config.yaml
activation: "leaky_relu"
block: "bottleneck"
dropout: 0.1
attention: false
warmup_steps: 120
Rows from block 5 of a small image super-resolution model, named by matrix and row number. Rows with one number belong to one channel. Each number is 50 + 10 x the weight over its row's rms, rounded and kept within 0 to 99. All counts start at 0.
After each channel's rows are labels from the 100 images, of 14848, where the channel reaches its highest value: "peak at" is the part of the image that holds the peak. Only what is clearly more common there than usual is listed. The data: small charts drawn from random numbers.
# convs1: 3x3 conv (model.enc.2.1.convs.1.weight, 128x128x3x3, each kernel summed), inputs 64-127
# convs2: expand pointwise conv (model.enc.2.1.convs.2.weight, 256x128x1x1, transposed), outputs 64-127

convs1.72:59 38 35 42 43 56 34 50 71 42 48 58 71 46 39 55 46 63 31 43 44 50 56 49 62 49 46 33 83 37 43 47 52 57 40 58 45 60 40 47 72 47 59 53 46 43 34 50 40 45 40 56 58 63 52 41 38 46 54 68 45 44 53 60
convs2.72:40 55 48 54 59 48 36 58 44 61 57 50 57 41 39 52 61 63 27 48 43 52 56 46 57 48 59 70 56 54 51 50 57 41 42 49 54 46 51 51 50 41 46 41 36 57 38 52 57 52 51 33 40 38 53 52 57 62 66 42 42 58 58 44
peak at: middle left

convs1.98:61 56 60 35 49 39 34 55 38 57 51 53 34 60 51 48 57 40 44 57 52 53 33 50 43 54 49 50 33 44 52 63 34 54 39 43 33 63 68 54 47 39 28 22 40 56 54 62 38 53 61 62 54 40 60 29 45 44 43 43 56 38 40 66
convs2.98:61 62 49 52 49 50 65 55 55 52 45 61 53 57 63 40 53 50 43 60 52 42 37 33 50 34 42 52 36 32 42 45 47 61 60 44 43 59 59 40 15 50 42 66 31 50 31 51 37 65 49 68 48 57 58 39 44 51 47 56 47 61 42 56
peak at: bottom right

convs1.102:58 50 25 59 43 56 42 49 50 40 45 56 70 47 36 57 44 51 39 36 45 45 49 49 55 51 51 32 75 43 50 39 49 50 44 45 46 63 36 53 68 42 70 59 51 47 43 55 42 33 33 51 54 55 54 49 45 53 58 75 40 46 52 57
convs2.102:50 67 50 44 57 48 30 57 52 54 55 51 50 50 33 61 47 60 38 43 42 63 58 47 52 50 52 53 58 56 55 39 64 44 45 41 59 46 56 50 48 49 36 43 34 59 38 58 51 49 58 33 43 46 45 34 50 56 65 44 50 54 66 56
peak at: top left

convs1.36:65 63 49 40 62 40 43 66 53 70 55 45 42 62 59 45 54 41 45 54 55 56 38 54 42 58 59 58 39 55 56 65 40 60 47 47 42 66 57 59 43 45 32 30 47 62 59 69 46 46 70 65 68 41 64 29 45 52 51 47 55 41 49 72
convs2.36:59 38 45 46 55 51 57 52 45 50 46 42 53 57 53 31 45 66 59 38 42 54 67 55 46 44 50 70 65 46 44 45 69 62 31 63 42 61 38 46 43 55 59 50 46 44 55 44 51 64 42 48 58 43 59 42 41 47 53 53 37 47 57 36
peak at: bottom left

convs1.74:58 61 58 31 65 38 35 53 38 60 58 52 39 64 53 43 63 43 55 56 43 50 33 57 36 47 50 48 43 46 50 72 35 57 51 50 39 63 62 54 49 39 30 31 44 60 50 68 47 53 62 65 69 47 61 33 38 46 36 41 63 45 39 66
convs2.74:50 46 42 46 44 47 42 64 34 36 55 47 52 54 69 51 41 59 72 39 55 49 64 51 42 37 44 44 54 50 42 50 63 50 38 54 68 66 35 40 49 39 56 62 58 48 40 54 25 53 28 54 59 46 44 55 41 47 53 47 52 41 34 45
peak at: bottom left

convs1.81:60 58 60 33 73 34 34 54 47 60 53 51 39 66 48 41 56 46 46 56 46 57 32 55 45 55 54 43 50 50 49 68 34 50 45 49 50 60 62 54 48 38 32 23 39 51 45 63 32 56 60 67 60 42 67 39 41 45 36 42 61 39 50 67
convs2.81:61 49 46 50 40 45 61 51 45 67 43 39 61 45 57 43 32 39 68 40 44 48 48 53 54 46 41 53 47 40 38 50 50 59 35 59 40 68 23 51 40 71 58 54 53 58 51 48 24 50 40 48 62 46 54 61 49 41 51 69 41 46 38 44
peak at: bottom left

convs1.55:59 60 63 34 51 43 50 59 54 63 55 59 41 63 47 48 53 47 62 56 40 51 35 54 45 47 43 46 46 49 38 68 47 58 36 41 54 61 67 49 43 46 22 23 38 55 50 68 37 52 63 62 52 50 62 34 24 49 48 40 53 33 55 68
convs2.55:69 46 38 33 62 39 59 47 31 46 55 65 53 52 51 53 36 44 43 32 47 51 50 43 49 35 51 63 56 55 63 48 45 44 46 44 45 55 49 39 27 47 54 47 37 49 48 44 29 50 49 46 61 31 46 45 56 43 63 51 29 57 56 49
peak at: bottom right

convs1.59:62 61 47 34 67 44 46 64 50 67 61 51 40 58 58 45 51 46 52 53 51 57 45 54 45 57 57 54 34 54 56 71 36 53 48 50 51 64 57 64 43 50 27 21 46 61 53 62 45 47 73 62 62 48 60 36 46 55 47 38 57 45 43 69
convs2.59:44 50 51 51 67 51 55 45 41 47 50 53 43 66 56 47 53 52 68 40 39 50 47 48 53 45 42 66 51 37 36 57 47 51 49 49 43 64 50 47 40 48 54 44 42 48 45 33 42 52 53 74 66 52 52 54 34 54 68 57 46 38 59 43
peak at: bottom left

convs1.51:65 58 56 30 62 42 40 60 46 58 50 53 38 67 55 46 56 36 52 61 47 55 38 51 41 52 51 48 46 47 49 62 38 60 41 51 46 63 60 53 40 48 19 26 47 62 50 65 37 47 66 68 57 43 65 28 39 42 42 44 62 37 50 64
convs2.51:50 34 35 42 49 55 62 28 37 58 63 50 46 48 52 19 18 36 55 37 51 59 49 40 46 37 52 66 50 37 65 56 46 45 43 59 59 69 48 44 42 61 50 54 53 54 64 37 40 73 50 61 68 59 53 50 30 46 70 43 34 36 61 38
peak at: bottom left

convs1.77:58 55 55 36 54 50 60 58 53 59 54 49 43 55 44 50 55 40 53 51 54 52 51 59 59 52 53 45 36 54 53 70 52 51 44 54 51 63 52 59 42 53 07 16 43 56 53 63 38 46 60 59 55 40 61 19 38 51 59 53 42 43 55 54
convs2.77:48 55 57 51 63 46 52 37 38 50 40 51 55 58 55 58 56 42 46 56 47 40 48 46 37 33 53 56 44 54 38 45 60 55 57 50 50 49 51 46 31 63 44 50 59 63 47 55 49 64 32 47 49 49 55 52 39 51 40 49 53 25 69 43
peak at: bottom left

convs1.32:43 49 41 55 45 58 47 48 48 46 39 60 62 35 40 52 45 50 47 44 50 36 64 45 60 45 44 51 62 51 50 17 64 32 50 52 52 36 31 54 58 63 64 65 53 42 52 36 48 42 38 36 50 56 33 64 48 50 43 49 40 58 42 37
convs2.32:52 52 54 53 76 49 50 61 45 44 51 59 45 48 36 50 58 50 35 51 49 59 45 49 59 43 54 65 60 49 53 53 56 50 60 43 61 38 60 35 58 62 40 46 32 62 44 60 51 37 63 48 39 56 56 48 76 47 65 40 52 65 53 62
peak at: middle left

convs1.46:58 48 51 37 39 52 56 45 43 50 41 51 46 63 35 57 51 43 50 47 44 47 37 48 46 43 49 37 34 32 41 49 44 47 33 48 43 68 59 37 48 45 32 25 38 45 35 66 37 56 49 49 61 41 58 32 43 41 56 38 53 26 46 65
convs2.46:41 63 40 44 53 44 40 63 40 52 48 50 54 60 36 46 43 59 46 53 47 51 53 30 69 41 49 57 70 46 46 41 57 48 38 41 47 45 34 51 38 57 29 59 26 62 59 36 59 59 53 55 71 54 60 38 54 41 63 40 39 38 52 52
peak at: middle right

convs1.122:52 57 64 22 52 37 22 52 40 51 50 49 38 51 46 38 58 41 39 54 47 46 40 52 38 48 40 48 42 46 52 63 35 53 33 38 42 58 70 51 44 34 25 23 36 54 42 59 39 48 56 55 55 41 56 34 37 37 35 42 57 30 42 57
convs2.122:68 41 55 47 50 45 56 60 24 48 51 44 49 50 56 47 46 52 48 55 54 57 33 38 43 34 47 57 41 45 32 47 34 56 50 59 67 72 34 53 42 61 61 49 48 59 39 37 60 52 40 50 51 47 49 54 35 44 59 63 41 42 59 58
peak at: bottom centre

convs1.29:57 52 49 32 45 41 45 50 46 46 46 49 35 53 36 56 47 44 48 53 42 47 34 51 48 50 45 41 35 41 43 65 37 42 29 52 46 52 55 44 47 42 21 17 34 49 43 57 33 51 49 59 45 43 52 27 32 38 48 43 51 39 45 68
convs2.29:56 33 45 62 52 42 49 43 37 55 47 50 47 32 63 39 66 40 47 52 54 40 42 43 44 58 44 42 49 46 53 49 29 48 36 49 56 67 38 57 42 43 60 45 55 41 40 51 55 56 42 47 73 50 46 50 36 45 41 57 61 52 38 44
peak at: middle left

convs1.86:58 42 50 49 46 64 60 41 65 49 47 57 59 46 42 58 34 53 49 29 44 41 57 44 59 54 46 42 60 56 35 43 59 56 55 50 68 33 39 53 48 57 48 44 48 32 53 38 54 46 39 45 40 52 50 45 44 50 66 62 44 45 64 49
convs2.86:46 47 33 41 46 43 37 54 57 40 36 47 68 46 39 54 38 56 42 36 39 66 48 25 63 50 59 52 34 52 46 46 48 44 61 48 48 43 60 47 47 67 51 33 32 62 46 55 39 49 47 50 33 53 31 54 45 52 68 46 45 61 50 68
peak at: middle left

convs1.64:65 65 51 34 64 43 38 60 53 64 58 55 40 65 54 48 59 45 48 66 49 57 35 54 44 56 54 49 41 45 52 66 40 56 46 58 39 61 62 53 47 41 24 27 49 67 56 55 48 53 65 59 68 53 61 35 41 50 37 42 61 46 45 64
convs2.64:61 45 40 42 56 48 36 42 44 62 56 33 67 52 47 33 39 76 46 47 64 48 54 44 57 48 48 63 56 44 41 57 56 67 38 51 62 52 49 41 33 61 58 48 45 58 42 40 57 48 47 56 55 57 54 47 46 44 56 56 37 73 51 54
peak at: bottom left

convs1.54:62 53 55 30 69 36 25 50 44 61 48 47 38 69 47 41 52 49 52 59 42 53 41 52 48 48 52 43 46 48 44 73 30 53 46 51 45 63 65 51 41 37 36 33 40 53 47 60 42 48 53 67 58 40 69 42 43 40 33 41 70 42 50 69
convs2.54:48 54 46 43 41 47 54 47 44 47 49 47 65 54 65 35 29 44 69 40 51 57 54 57 50 41 42 59 40 42 50 54 50 52 42 58 48 68 43 47 33 57 40 54 56 29 38 44 48 58 33 75 62 44 61 49 40 48 68 59 47 43 41 61
peak at: bottom left